A small self-supervised image encoder, trained from scratch: patch size [2, 2], 8.1 epochs.
Rows from block 4 of a small self-supervised image encoder, named by matrix and row number. Rows with one number within an expert belong to one neuron, the router's apart. Each number is 500 + 50 x the weight over its row's rms, rounded and kept within 0 to 999. All counts start at 0. Numbers have three digits each.
Before each expert's rows are labels from the 100 images, of 14848, where the router gives the expert most weight on average: "top examples" is what is common among them. Only what is clearly more common there than usual is listed. The data: small charts drawn from random numbers. In brackets: how many of the 100.
# router: router (model.blocks.4.mlp.router.weight, 8x128, trained with AdamW), inputs 0-42
# up: expert up (model.blocks.4.mlp.up, 8x128x128), inputs 0-42
# down: expert down (model.blocks.4.mlp.down, 8x128x128, transposed), outputs 0-42

# expert 2
top examples: dark theme (100); radar chart (53); items: three (45)
router.2:482470405474433533483587544429497531490492449454556453472554456509488481537587581522507489482493517571535505467556443549416390460
up.0:482511532580507536557546475477464434626511443547539508488479547478555520492598496485399436473496444482440524547534427460465506472
down.0:557471445525489489509506405535430518481521555487548473476457518501524434495524601348543463539487583498561439499469527557549588477
up.1:477524471538490515529483508495543509439490454488523546515537547536498474493429540478584425492491535481518356424467474528581617511
down.1:398553551470551539415420501480546423481453499453478462521440478438467445427521478508570556431488493493532553481522570601454549530
up.2:605488475476485475505532539544449525463611425463495617485414537496536483509372473518582557519509528478484497539511523534480523500
down.2:448524402588467550441462570406547523529506533641454460508481499460498516538577480574469464507465571529554427460544492444538434513
up.3:511561558432432496489508510555454500566471530453459474488502566477507528522431577469508474461458397580464538529451498530513574490
down.3:559511526501494482495576538428484452479450420565575501455438390520500567457569495435525440513414472463560520577510529461454590472
up.4:547552542503453467525425495481553554489527565544478574558516566422507537415466389525490545463541532480482470473554462474461524557
down.4:501532489514434554462505506361527448523499461537459495540575514507460505449510585498487512544520500504494457564411483548440422472
up.5:499459588509489455571528502453521488494439473478487564511541538573534420510467509545540517561467441539571528504559469340577492487
down.5:532537460553558454375549560484471504510419494520496507466401528530526524539517595505487465414512604476449471520446478536467492520
up.6:496452545477525474517443455524500525576564579496494409479477484506600563465432470544481517571541525576546482567604444506515536498
down.6:536492450564518492539464428523514478509506389561511509550495525470496383531517513490630468432467619515483436589507547486402501561
up.7:506410480445467442531462600577456498491520531473556514545484458540459410525502548520468443476470513533516562406401478471452555414
down.7:550481544475474461564510443509473527439447454524551450481456479482605562522504509513473509362517393451540459509524511512479526472
up.8:575511473462530447414556473485571459523474497563512560492416497525504466402442547527570511434571496477467507518434467501368483537
down.8:482509512637454531469557537425462505617484485477334579544457524480485464461519496402529573498579508504433546615526454531446440475
up.9:491498436554484505581519527506477467451521512569520431403537551480511490488488505471600445490456445476514479548519504371496477526
down.9:533589552496515543546434465571635529546565454486468476455508517488467545493495481548424452590489472569450442412431484572548524532
up.10:509415498461533500381472539477458474501520532531454416527469500616466484487457526517622524546502500432542480521518534425445471564
down.10:433547538521572570465497468491503432486558516432482493498506548492533542583519523408491543476486418535487520516545461561472532460
up.11:549536519396446500504530530464465463519509584415555512501509606590472550432465509455470537509462559488504506438482531503565490492
down.11:526527564552449550501550483489436565493490506411555505513455436485517450503504518492489547456468465485611426524483507545439483446
up.12:576439535488444471491476448492414470550642541538522482506523535591570515518410579502466555460488544410494450472551371477517481561
down.12:507544465554494440569542510581458468411456470486471415447471438502570462457511376429532516534508551527565481493555498581527552541
up.13:402509483511539413569474557458543505362361454508500489649536467511521571495576389465562497392481522515497468470478585532551474492
down.13:530506540493424473473522442498544492553470553505507468564453522505513518541452563486489527545627434538461547503529433558473516500
up.14:522546499472410449394423519450505520421467492457555376515454515334491486547564534493506529524425424504490488446522422437574475540
down.14:579482406483613430517496527597521493565523491507403557539537509520512445421435542450437584479482582503487510428503518587524487475
up.15:505485471435510475519487482399522535447409526496480452451490485543510437437443522438486518537486489468451541537532453524516511328
down.15:593582488564570494457405485505527510478582512500477552462453489424544489536579508564521469397486512530448506448539554427544479539
up.16:479541513526557421511484510490577520488396457400477449514472475554517434506494550491449347555491573395489505514569481426428540461
down.16:455449493487517513481514471444420439490561582520452421558567529519452552449452486459489502474483446581423475483413500533447508520
up.17:507546570451472521562520486616512412489567412498425464547432563505491519526468553461531484584470454486537589494515483550511376521
down.17:517507499430550469410483552478587537504552478542497524453531495435487538443479436490556505457419462575510428444430504487509555572
up.18:542449549529398487498533497437493482571429590458430551478404502525536428511550486472642489467522485486440454563471476548572562514
down.18:499564387514483460439453488479542458399545453528553529468494421544331530502545472493586458531529531506470474548512473518530529476
up.19:548508530492530513520568430563398456477494528483495466493521561504404416502506423495533434469538436500418534494453448534490579487
down.19:557480528484435421598421458437428407462480473475503522408559473607508505543553492574505551504469500486570464474404600474570537548
up.20:599518498403459546409492470515416465479611518497561534543508491442554522463556559519488496520513448508440498428476444541562526433
down.20:579513468550499516550540506471498520492546531493463514519549544486569493568532525509534490429574534452393496482494615475475434518
up.21:529446564422550505571510483516426449450530563451537516457441510684475406417490557462532514514555469447471532468450489470438491548
down.21:425497505525522464532465539547454413510503466468435461527465482523488478460511515378488481475509455499661511553500517618543421556
up.22:414521515546452475448437455597410458414553545472417480553423483591464486404553582575562512610475566478512489577470561444554510497
down.22:390456548443526495531509499536523465448573459539486499510499489487447524573511417420465486487505522485578464464599542483464498565
up.23:569501518381527566506544522520529485507507478462483541407496562596530494632502524417443531473488514545461433531595522551434486473
down.23:477490593511465443565531560486480574514545571434483511520523396544571514479478535556492503488484559543534430454543450575534532481
up.24:512404535466476531575453538448429485482493589455542549610477474396506511477519485514541475478509436482550419553591371615543450502
down.24:517465454549496481469453531479562467489434452617497416493531530535434546462411520492574511477530429513466587383462537468482565508
up.25:517528503543430625471355412539451453499430422472590493447534475488525569461499462448464386522533450533462537501471447518515596520
down.25:492467453429519436573529520499513472427438518436480476482562515487441495432570577679436523538521548421473487511534472529560534364
up.26:482424505451427515500507506541481509453504635430531558499430511356468513522477520529524477578455482544508422512500457511516467508
down.26:512502456538510478465520535480578482532472489560512429525542487446464537491547506558474506541528500426396523456411539389458529500
up.27:534524541533544569519495452556422498451612497496506485420471503591569455503501525504556573531545587503494471640433476482488449529
down.27:467443526518515558528525482510519596474500434464450415524497510431518442436516543462451471506546453515514541492458458608424565525
up.28:443608564515502474523517503556392421602453557493499509529473399461433536501449521505527563540590412446474488499397508502501521471
down.28:493475588574599507520465521518433565392522533538394478592468388488483577588533500470479510463439484504604469526500512387501463447
up.29:541468517561514507451517567512475451539524512559588500464574544557493459570404558440505520496485505507478506458455496484499548525
down.29:449538577424540485505513486596591523495445479395549511476510502478441471528505437536504512563487496448499526479423516496494509637
up.30:457488474496579526488546377560461600512504375562470469449450537514564483451503494392480519529518537510468533507494535458518508487
down.30:519550553471486586467438541414502517455615418516467388471463351520559528465528505416552529551525429596471506534471497529488473536
up.31:579483427519516510471523530455515416456427413478458561478482609536484497470513518439491605424531486490446509570455560508414469572
down.31:435448539446476458555556408491560515518515501537574478489529401523549491519490481616568427628480487500484498532505503528555481485
up.32:468554490487460487535586555526540422444526554487549509574494556368478452540484533540533433510500475453540469491505475500464395504
down.32:469527446475520502510428437445437470571544432537534504468446512562487533477493562422521622568473500518540566493355545457543560506

# expert 6
top examples: grid lines (100); one colour (90); step chart (69); flat (33)
router.6:486506477520542496452519483543554520491485535470483456517534481467475579487479462462478434452436508483510557465536569411512439618
up.0:470486511493491535449570397481466582523473502620447538488533499487501502514536497519522470566664450518554508519477540539493484513
down.0:451456544467530524482599537503507485611438478495466526527520495489567520447434548564472480545527464572512407482476543544593413490
up.1:490520533456539516540404511456506588518525456551460524533501547507610480415454491507465503474563565495482436545504536484600481491
down.1:420588523554503470491444563553506497518581569490477473430572506479407529429465563391467554486476394407457551594465475481471523598
up.2:519521489553411430479540523534525426455541494544461500445518456473504532455505522514576412383523448576614461534471509427511503517
down.2:427559533547464574544495532481470523436518511495523453493529474535470513565538515518404570549453460357443583471469485528428556510
up.3:545475606498540520446516456468482454473490421528540529495481538531528461522454499489586550562518473497468503484509478451488395441
down.3:519463544540479473561468500512494538534479452428390510477519436527547415510511569444491494505453462471485447569491463484602584502
up.4:491594663486524537541523541457438446511421538552528543522472414459516504503468537520480529545570486471501487410490397555449485519
down.4:503509414550574524528429438555536482541521479438471548594544498518436516483494604480478464377517472413431570484476455475464491500
up.5:555478478450430439560502533465524539478401508463477600408515531507565593555514479493519518612462516482459420619533432475498478547
down.5:463476432515541445422518444461558566602488577558508543534479463504419415448511505533507591436525593566465487408487566483512536562
up.6:529472560589467490580463511553482496505469515398471556450399526486578605442424546590464380499508473456523526497496441589547533487
down.6:456575532407526428506383548500566420585510490467508482478507463460512442456566479476561568475511514516496480528596501453512466550
up.7:472553512413519487501407507544553403494435519482562442544439529446492506474458465520544469433522505576476539583433450443505546543
down.7:466510562500483508489553521526506532488467525519489497496428497542507472573400546566487433576556458370411562590526507451475395486
up.8:488489544549425520540403389573444495447455564499581483485480567468498568506416477559524555584493489478386473569508577502482538518
down.8:570475546620552483464559468540520492473478482525437508537461572440431489418552436473486460534559530538490403483449562445532486512
up.9:417416464425572478547454503513475417411685498562493461500461596444484541488532554472477564481495529474487518538504447475430495484
down.9:440557601535455494524408538557523507540491520382500484516572477500574432499491383528511554485495448533504444555546383519502556510
up.10:541575451633481555570481562552526505473484542466419477548499562447589459558416520571486474477434509515555480468426482468525415490
down.10:490502489516538480486540501490480588590458480537573471492478513511395549547553465471473508640584480449442512529473496417464529489
up.11:604436559500579530520454471471434488483560456464473507525464362481554543580478577481422488574491459484513458485536445575501499507
down.11:438547477543526498513501467554544473559587478505494535501540479528500451459501456512604521424449580490533498433542496503426503502
up.12:448452445553522483547400475512392423512495466428537418526567523551472488471433524558504500526497493501489458515437446585522507527
down.12:430510551447508469417443475550586567489510457580490590479481508440535412504419427447521451505493575437514443498497523546490588550
up.13:480541501514478577471651508550560504416528480449601527514499454442523445512573535465549396522476409537597560426520490503386501424
down.13:436501496523524427480494528490529557472531497578510498421515485558474437492465493461393543567446500451463573521448501483545552554
up.14:510455475441501456527428540459539540494448510553489508500531550503448493461407504508532465566504516477432538523502436497538516425
down.14:493463458540464457423526485416660466428510376545546618511556446544542490469469461550611511455475539543463506442482489434539529459
up.15:447531479428456441460443479561522537448472472434451480490513498600495514544472481483602469475473510599504552551448518479512559441
down.15:489519528443487488452516643467536508526496388529628534530480558580459544454465482534513500518551525531512539425487519524469443447
up.16:516515446449446527570509533481626608436516518494451509480540543418530433496451470548420522593492533458492573506485521525477428487
down.16:481529546503517525557456499540463515461492444501562509425587502500455456322514585484475562467521502532561503577538522431568439536
up.17:519519483413581466470427515433430543536550587579514474535477437528483510544502520482499497380481506602478475530482476450503610469
down.17:498524483426606426428455536459512531487436501497440551508541569475519485457470615494529593473511543498493475464489480559494482590
up.18:431631578507483545506508518532512484596485499476453454517470567521565440490438539452487470435540478526543517485484470465563476443
down.18:517457501540446481518583539462489505461476479556453522436500548506482496529540379463562530500552511479504452387459516510536522490
up.19:553409443564498530587463468484481623469461519454531470534490570542543433477569427544474574573486564480457500512502596463445483557
down.19:466592521475432475466509454581507535458440463537489456491604465442474484568509520490500554517443456478473519584534460349553565458
up.20:484551466473341552519434530580435530444577487476602440412572544450541482440492465533640549567528478508440517534537480606511493384
down.20:529509450507549531496486473609535395566568414477500569474525467530540467419469515508490512388475562566537486512496510572536489539
up.21:567519581491505445526477521472542527558476454497438449525585510554560434480496523519454455519488497569434521533502519407545507503
down.21:540509459516575481496429537554555467494470441592605453540441513510519487519485517500491531525507451494499597541528511563424529458
up.22:607567493459559507543416541490536589419486516493549478471483528645558408480413432478484520458519437485431431529485507446514516537
down.22:467495435557531616470532425555503484478484513472507550457495467443476509488569597508467493466433557472518480554453479450445575568
up.23:519466573560464520527556402506474474434483494492482515597479519523505504577385490524570510444581486469453462507450489574558468442
down.23:560457604462527586464468473496450556566433620524519526451523463499540507583535525473592429480454442545499520583497498508490447490
up.24:537462514491493498455381462460514449469586531471421493577474496515521500511491557430415490481480560546539411548613522471483423506
down.24:619500558478433498511557460498455450540424444545482519466474478510529573475433479433609448444458532579441465469539467551486514460
up.25:536496474462530450501514504469394552528570404422507495418477588637482567526537471477488614481532544585501514428504455436507466467
down.25:433542546487537600441546406443518477493402531534512550515451402501495452488529537477520436506541472476577473527461419485382626536
up.26:548442553523606470562402551483436485528411526430488562530478522504579506474498565532450543477521494443490518501458364517475533624
down.26:514507466467524548463420469505517514412504470425555609555470424538488491424503456538520521388493494482454513397514480405537537494
up.27:451547433494479519601522485461594510559529552493545562519557422453496524455497555482479517413472614428477465468522567459446495454
down.27:558569524427456457574498550469412478530544468409466490469379540448501560490468466476430408541500486513544503577469443470507483551
up.28:435561501428441462571485436541496486480519554426398464457459456512425583509480502568589522533487439423506435523477448567428492558
down.28:479543531533370509509423451484538502511592526538484470557535509509556563426503515484574551542477465567453535565478490623547544536
up.29:550495435502529426547426615515481591444578468536580533545455534434568445413455443549502446567583552434551518524474514472522446451
down.29:366569463497447537505541509455459496503563528549481436518551450481500430499513602485383482473502476541436599493415510437523511538
up.30:559539491441427499406485541531526600444517501424574482509531574558548567584498495498440440464507439438523465499506596449479483491
down.30:536529454511541527486510524339550481521483627505497565556455529522531444474617493443467366528446570516562529482522494545391498528
up.31:522480591499512472483478493546544462587591483469485440392412529516482494378522575520536535542530539555472514472466544565509459491
down.31:592546498647473513575459515450448505446507551490433524464469585519510544490487480479543551373489528571500498479520541448438528493
up.32:549435568470520397527481442441395514500532527494529563568539478532572455482519522462517555555529527442523534620426471524464608495
down.32:552434457541507505424537480418497456384546456552546526487507532465467418494480477529546534473491549492518477403526524496502579538

# expert 1
top examples: dark theme (81); pie chart (69); items: three (40); heat grid (25)
router.1:482471501513481502410513539514416510526475397412550584418563487595469429598547480509396576631481515518523449461517496529564503463
up.0:522512607457542497424452511413547563476442472517558578416456546457546508523533570478462425502629477593450423508495502473478542428
down.0:461449452588555524587499534516430476478452538498484444525459468429478524493494447441467543403453512528491426496585420483541518516
up.1:493626550449419502474468473474436437578494505479541522552555496530505454487406558539433572451529459419430562549500575487548536524
down.1:528435617478456558506511500527615464477491402520487436435513508495500426603450463575512494509547465447452421426452510478483508502
up.2:559516525502514567515521506590502559503442450488390544439562488514533558553407523488504488455399550420444549520441403498543524487
down.2:443532464555485476497394409469458479421570484492502449394461528500481490426575451445486533462596511547548515597487472521536503394
up.3:510531436480386445494483478480491484479454660531485485472544547469533545438404629524391538496555539547418522388464543489454515475
down.3:494468494536482434572573467510483556438481462399494356470565537613526497511437420381555508548510442532566517503539529444507456470
up.4:503460420507480442622419547547564580495514481508552525480522428483407456584490495547509402548363525550540487525556549497532506427
down.4:460529575520488477438497449507535525434562528528512452424497479520476558447477527544487565491504563535424450538507436545433583547
up.5:566482526491524511530427551460528561474535524409569465525483499562459554541492489512547446568423501428419494538497520549503494482
down.5:503636473543504477581441475494473507424471465522383473540489493406459470392535538474502523470548457508509558564535379492600545476
up.6:501542483590540418488492599508499464502537546585619479429515509482529500560503500460487440428497562476522468477430489485457546507
down.6:462520510473572436472480456585594529496472564454470536580406438482531515478526447436484474562418495362485540507498537446555467623
up.7:476515478423403518555474538522486582473481485470450517459481498436484570566454473516515490590515424449487582523502373443556402499
down.7:445427477529535532476561492478548449481522516459548547445474473489547558440509533430470537516472412526495485564515521454553481428
up.8:463505478485477495444535594460477483452423487520471442484529468537538488488492493534563439507526541478503566564596546499463508476
down.8:476519504474498563497604456509489512473499498477463429542437423572553489506496430423408543531495589460505597494554510579553455491
up.9:573455478471506475510349481499469521501445596446396510520548488432495449559474487512549447445493376446508466529462435492522552538
down.9:544510432464497497451561493475431572551481471500533523512402586525554475504567564545475531508465522476484591447495493579438452396
up.10:449575488455474463508418422453409394576481500453452544557451661497521439453471541482594469432459472407486481413438549513519567545
down.10:530419440522549498430501490573537638446479507476365504540458434408589496563535504521404485538474541505386465505476541473475478500
up.11:474435521481549530503453583477527540508507541470539391593476559486516493492457444522541492516462469485565411478418506370528416542
down.11:512612538525463414483520533509518481468531478410537447445512485460586474547541456360497480497478440528613518508500508500467568538
up.12:457458572489517464438633387444472585562534529526443541506484535558540569563435452568573427458570459461513508488536550544528524563
down.12:517491548380582423536556504607511476601468476485495506501525437510551475558505515535527439507430452505466418452539527518526416536
up.13:534509583592499508441554481521553520520552436531557544548486501477515468510515508403493520487519502507496535524466504459471456432
down.13:542604520510426437509470443501549463533525565525478541537552472548504465491501511502533529487521486552509469415516425600515536545
up.14:564483447527469564459456501440589546568599427504542499621523503435567519531515573401462495553487576454483459504550413501447432437
down.14:539505547468526465537437448578525623455473556467465522457536461537409521432526539579445491453485497492549483422454517486563455470
up.15:469487480494521521488497519513531421565514571516442563421475444534506433448445534497578578477440406483455620487478374461465466555
down.15:535618449530561589459475427529399447477502513445445447455505550650518502509523573541449524514520571551605491496438525550519480455
up.16:501472545551512477529541399537525422513412541561491466467464470428535447437516491436477522450488451525472589522428543472545516466
down.16:556563500550420488491570422504554526480457468378504473568549492473503439445460523428491551522499470444545524527535630488460543591
up.17:466543453617529501467434529539525514479497558497511540465572432493527510514486448501491463502495506517471584509523539508523560501
down.17:445438506504511424543508514459500442457522519496549472457537542480600546494423522429500504489449557494460494541503433606474386420
up.18:511443473499518507553431445533433575380415597489492579400518486519434516460424460552487571490584492513416560534465535514423482441
down.18:543454435499550445593466466522510474503508505503478488481618453506470531475476510396516534450524546535533544435498504458475557574
up.19:524494501484552577530529590597493499478505456455484517485518424527512527507520479513536508529619488496516463539469483498456553501
down.19:548565488532523462502450455570449427493443491448492487428474580524554429477554484516509523469483433584459538459557511421477544541
up.20:473541570495457481510434439436541595468512440423535447434516392508452534447532512549511436473458561535473488571549456464523497414
down.20:540460554520506422498591520598482539521435515515464482488557567401531430518485393444487519504472529509550539613414519549493532464
up.21:510487496423519509473527490499557525526571523592509615523515570482513556422472547619454551479501497515513441500558639468488488519
down.21:436403517574558466512445405553540499491435468487537465511425447513591489489523592467545534534540644518523537577491446525378410446
up.22:534369492430584530520408449563398345542573480454434453542411467494467437496546581517432499448478453523519547584527567469544456495
down.22:484439531544558496467446444521489504489580527634486488477501535468536537509538542507566448528511606550588534439475411527404567514
up.23:487414550477529580511493489571481457499478492534418493534518540540501508472547514521498563483482424459447497538545588493522535468
down.23:624500513528444486466487393466432492600429453518501467515518477528534531514471472462564485464468632564550396497486416506498547489
up.24:542535476447464543591488496439496552535447485501563432560421412496621518513477490533498385489569479480460527561504482557504429475
down.24:581455518547471428482550498504548455534475554527421540491541437495498589451472464494420478523491356469532544561468481556506470478
up.25:477491494551515490603495495523364459517496509486467583523454526554546550450443523489576514412540375465565504555438403592458517518
down.25:522494536568518525363489430533587454539385465492466503439513450485569465434517509581504456558465582526437462476513561447555499495
up.26:530496444403588567490377535558513491458469410446487526460508466500510465452526489488490569508399562497534457503525562500372445564
down.26:493505588504523463486584417520446502541462580544502488604528540489550510552470549637603420490523423588495436520471487570561448462
up.27:455484514472490516521525456471421470590374490478495486459592594541503466496537479435438499483472509504577544535489473496496536537
down.27:473517507589526484402562503561498596571406483484467439508444491467469514448440481478488554549488508528478556467340494470563508605
up.28:509549507511559532626449509486498522523505592499505520571505520565531444500365516464531482454474465432513579576512502452504487480
down.28:494498521625448543390529532574450419420467461566449463450570515465478458562537472509481527449528538496517495463490391528475575500
up.29:509579442595501455499455392496524584490479422523464502440524509516549542476540461519494485459507504466532632488511505409462445483
down.29:505456416557437525493536455503500488512569451548469460524507410573410502468412437512567426553516446409448531509455464496505480520
up.30:515388550484531520548519559488467524392494485487543518557498494422500508511481566624500434470464559497519446449517482640476374461
down.30:346423429447553457491498532565569452506507506569508473446479466526506483560466541532547511597561428326480589475469519511493526542
up.31:458513593527473506553457379421483456526517540481488562529483488486538515520514489432636580530488460410545599496516453497364605567
down.31:532463442479528505541484468541516501479497492512398473483482540564540494411534507625362504537516534548459539480449466534557500448
up.32:546404571562572499590456589512477530468501501534533447585453499524557555521558623505516473497513527595546494554519494488486438430
down.32:670525512487496354502498379589525465499399490509556391470501405461446542507453538501534562498481459543525498524462515513507538506

# expert 4
top examples: dark theme (84); grid lines (74); items: seven (49); lollipop chart (44)
router.4:439595521527430506463478490497624394544600506531464451506410498397476554394461473504540487539517513412435493543412521523571557455
up.0:598529474410528448443471563545467487521584529512536492486529463509503555426515477485525455505558460460445485558524497541405484478
down.0:535574547588483511532471412526566481603465551559411423509431525473562533409439437489502563556447443495456505392482529539477516485
up.1:462528476485403528495451405460555493426482427550528456468488560503522554363445427581525443541483545496485459508489580495577562446
down.1:590520468531559521485442480521438551482413434469457547491582452530517606482498510542455540453460542515511433438565435515444556520
up.2:622472532451469550508488502539455559583460460548499473558504541443483561395579447451565479468508489456471482444519557399508526457
down.2:504586445466487467582452473553582504446583506438535572446517516538430497464438493484585574523439548509529418516432502496439498399
up.3:468536465487413415516497481517427449464476488469551512559477500442453460529539488514549467545543534488512545555314512517565472462
down.3:527463507525463494486436498496531399565471476529467575517524597459513535590532532468474520474487501468541455626418539515481471466
up.4:527457429486541564391552516511505580486436532505518654417522478483493541463478432486465602520534405580554455431589468565390439478
down.4:563445512541502502511478482521457536587492548469444453529563514517539494390491582426488408453387594452419463490567561484441473505
up.5:514523558466532534528546463517454449448556527405452517485482475537506534554499540431487613519512493492581517439572593489548457545
down.5:573445484394537508457545488453438534454479506539397516524507551567483525547433421552416497476469503518542505473487486481489531532
up.6:478547464507570505528504464496508560449532491445488569508499467422531442501382475512441557444532432411561516514520602436445481468
down.6:495498528544414464516493607535476437504451523505416440483542409510548497427507530538508497579465608461465528474493488461371462451
up.7:555526503409530524578573450557436491511468547485529501428558523487488454401543446564583494621582442615511488526532494477424495430
down.7:451601519559555378504543395538560463447610544579462522600472455475497438517545577457473517523473515480520382442489577526543501449
up.8:512444471556366432451500505433405552446511516511507469462462521488497474418523424495516481574520463558508447487404485448525627515
down.8:471551567616507559456504429434579421480515457569428560562530613483509549576542466565449489550534511493512456562437584501435498445
up.9:550541516536566523484469571477397480455378444451381512501466441551448516501472529515472512471561553550445502601541518464605486453
down.9:503495484529496489584425501572567355459513552495549510535451556431492544474540530526378571464504477481523579486516388546501495474
up.10:573478590453518537606542452608441489546440448471468529506523459535594478456374574466607460382508527556429464558490414511516524425
down.10:457587467537468512522492539456458445424557481477636472427540506537434442446503426564392506483547504479502563480493482520555564467
up.11:534491463565505521545527532474500521396538535488463553501509458462467575539493481460478545433543537557476522433498529541485562662
down.11:551549559422432407567429528528519535641527517511552529600497511497605480498453547457531466535589515460462475477569413448511516543
up.12:482521521570537477577391429514511496540489490516583511515563548440498571427554517478469481511503600471498535441461439479446491507
down.12:631537543504463475425632553522442490561461494584482517504511506551492473517467483523482542562499454584507442491517567535553553381
up.13:496498519558517474417500457470500551471471586541473583488407416584472413380484447534483422537476448472489539429518484426479556500
down.13:507399435506482463457496369464495454490503506608570486504439514520488525527406487482560471505513536433464544476485563421541590639
up.14:485559466483487516471506442565455384495587456447558517648501507478507510465590401442526487480551442494507484402462383471500535594
down.14:507428480441538481472498558472484491553493501482528520457457485482548406644457488462490437432452499540487507516545448426581479553
up.15:534599469477453525512531486517389568506470424386486469548562520442505482466500452400588507533514428496461471511430439434563517583
down.15:465473537465509472523473534510511504466542542553544473483545460488563457617533566463377569538544589507481530553438478563425447462
up.16:635516411540510536503473457477525546410420542472500440472510508513521486504502489450539599457538441485443540515565435535509605486
down.16:440604557460474494462586508531455465518586511434510542556495411485568508560489516508455502491546526425545450448451486535461390436
up.17:554460523501541516524540529523510511570504554458462531543472420455528465459482522523512461454497494495360464611445433492530548619
down.17:568583425472477480506367537512560519507533486494478392485457427457484444376529422500548515540485533422574476535516516493388490479
up.18:498425510530574518500450488511474483575560496530409461481445483447564539484558479479521446488500517562611446511521643463524446442
down.18:581546520475432439537452570465399462488494555563580465484509468541600493478519511521507552412427451475430503564501499493485396491
up.19:493548434410518451516497497566462456448570460483518404553509562429444489516524541443492527563497544534545564461503383548536533549
down.19:533537512522589522528541494514421418601574492494490507441481498518528486529561427530544368483507465505467588549436431579502535546
up.20:449448530510536514400480491518530422572517509535463469513532579442503577545476594466479561465485545425540453543528493476570521527
down.20:441499485504482517558489554434489454530488532513540509454457510502440452470462485480478465441550397513468477510512488521581512526
up.21:484478551540476489498473429501542544411441520513607491462498496393435528459488420523431422452494513505398469440530579480473498439
down.21:569472528529502455547549475413504453527479522512466559533542536516482531520512478525451368467523521496476517565548498543545605503
up.22:510539466539508484544500508462565553517484464431503436557510532511529561517557510523428535554485525500469507490507525462540555468
down.22:457512478511516511532490554451442503432546473492558516413577461397518513476448507499515527514481472420496523568522543522484490450
up.23:440497507469497536562583469522495540497507477440498522479468493505296543526501520572478474478594523469557535508488513506414521574
down.23:499471503506549511510503495504527557470490520437575424501521474463478475486554468376610483585494475537526466462575518508501506486
up.24:504541471509586450488396547485559535537584495486557514490493542554549427548437448475544479512618540545504435609493529462510490467
down.24:478470428485510503546518394520515509455424456560553421445552435482461623447532572623492501534418490491463533396427480464448497463
up.25:509514488583547458639453496469451479476545538589497432544463481405486384554420545460447453485511517552392544543570492510491426502
down.25:553530464451556485426543532510503451508546497527419395464510441505477437512530523524483382400428496566567494486501494507454523462
up.26:397418507553545502566519433363382584446480573481504521432567475481528547523523443382432536547473459426467552469510462518595548500
down.26:525442518534596551523480515528561452521496404477422540443579543552491513505519470552477510426487468494490548490555542518508593440
up.27:517431472625466611513485525482461571615431552461525493640509532497409502452513520470397500403462589507504538502466536411504514492
down.27:472508505442525457550544552482526422509459610463523519596514516528407398519509584480549526365530471487486419548541524484508527387
up.28:508539503508445523519548398495570517479502510427557507472497475465502451452503473531401501474485596579432502493542530488546518448
down.28:552478542536578439464478511446437435511449437483482543598518435420503490575527490550420424470557528553549543580502462505520367536
up.29:469475463525371610546459488552491456491439524520533460475563434509445468518427484413533499530546529481553443526456366566501452469
down.29:505458440522515525565453469469466510551492570498533478575524529404631513548488594520549482506445469426575500596552406519454577537
up.30:483518455454496413443493438450626502498494444481460496504420485406506534514511509610500520538441508511460514511486533451581538386
down.30:552504453498460460579498493517513523445373492455506464551529518554529466482402529510534593454555480468595402456545562526524547471
up.31:492444474466507403497499558549491521619454452446503472419520440522517457528461471484555539343390511517551475539429457520514452497
down.31:415508520518508590543462474566467497520495563492477564503552531536502548516516520468577515539513474510437508513631544470490460490
up.32:515436486514469478522485562484478455499515512506498469521377517542465544446491448421490462429434578556506432454518600539585361429
down.32:594474534448469409527539566437377533544475453527489564496469558445579628496556571430515443490518420536598523488544501396432527563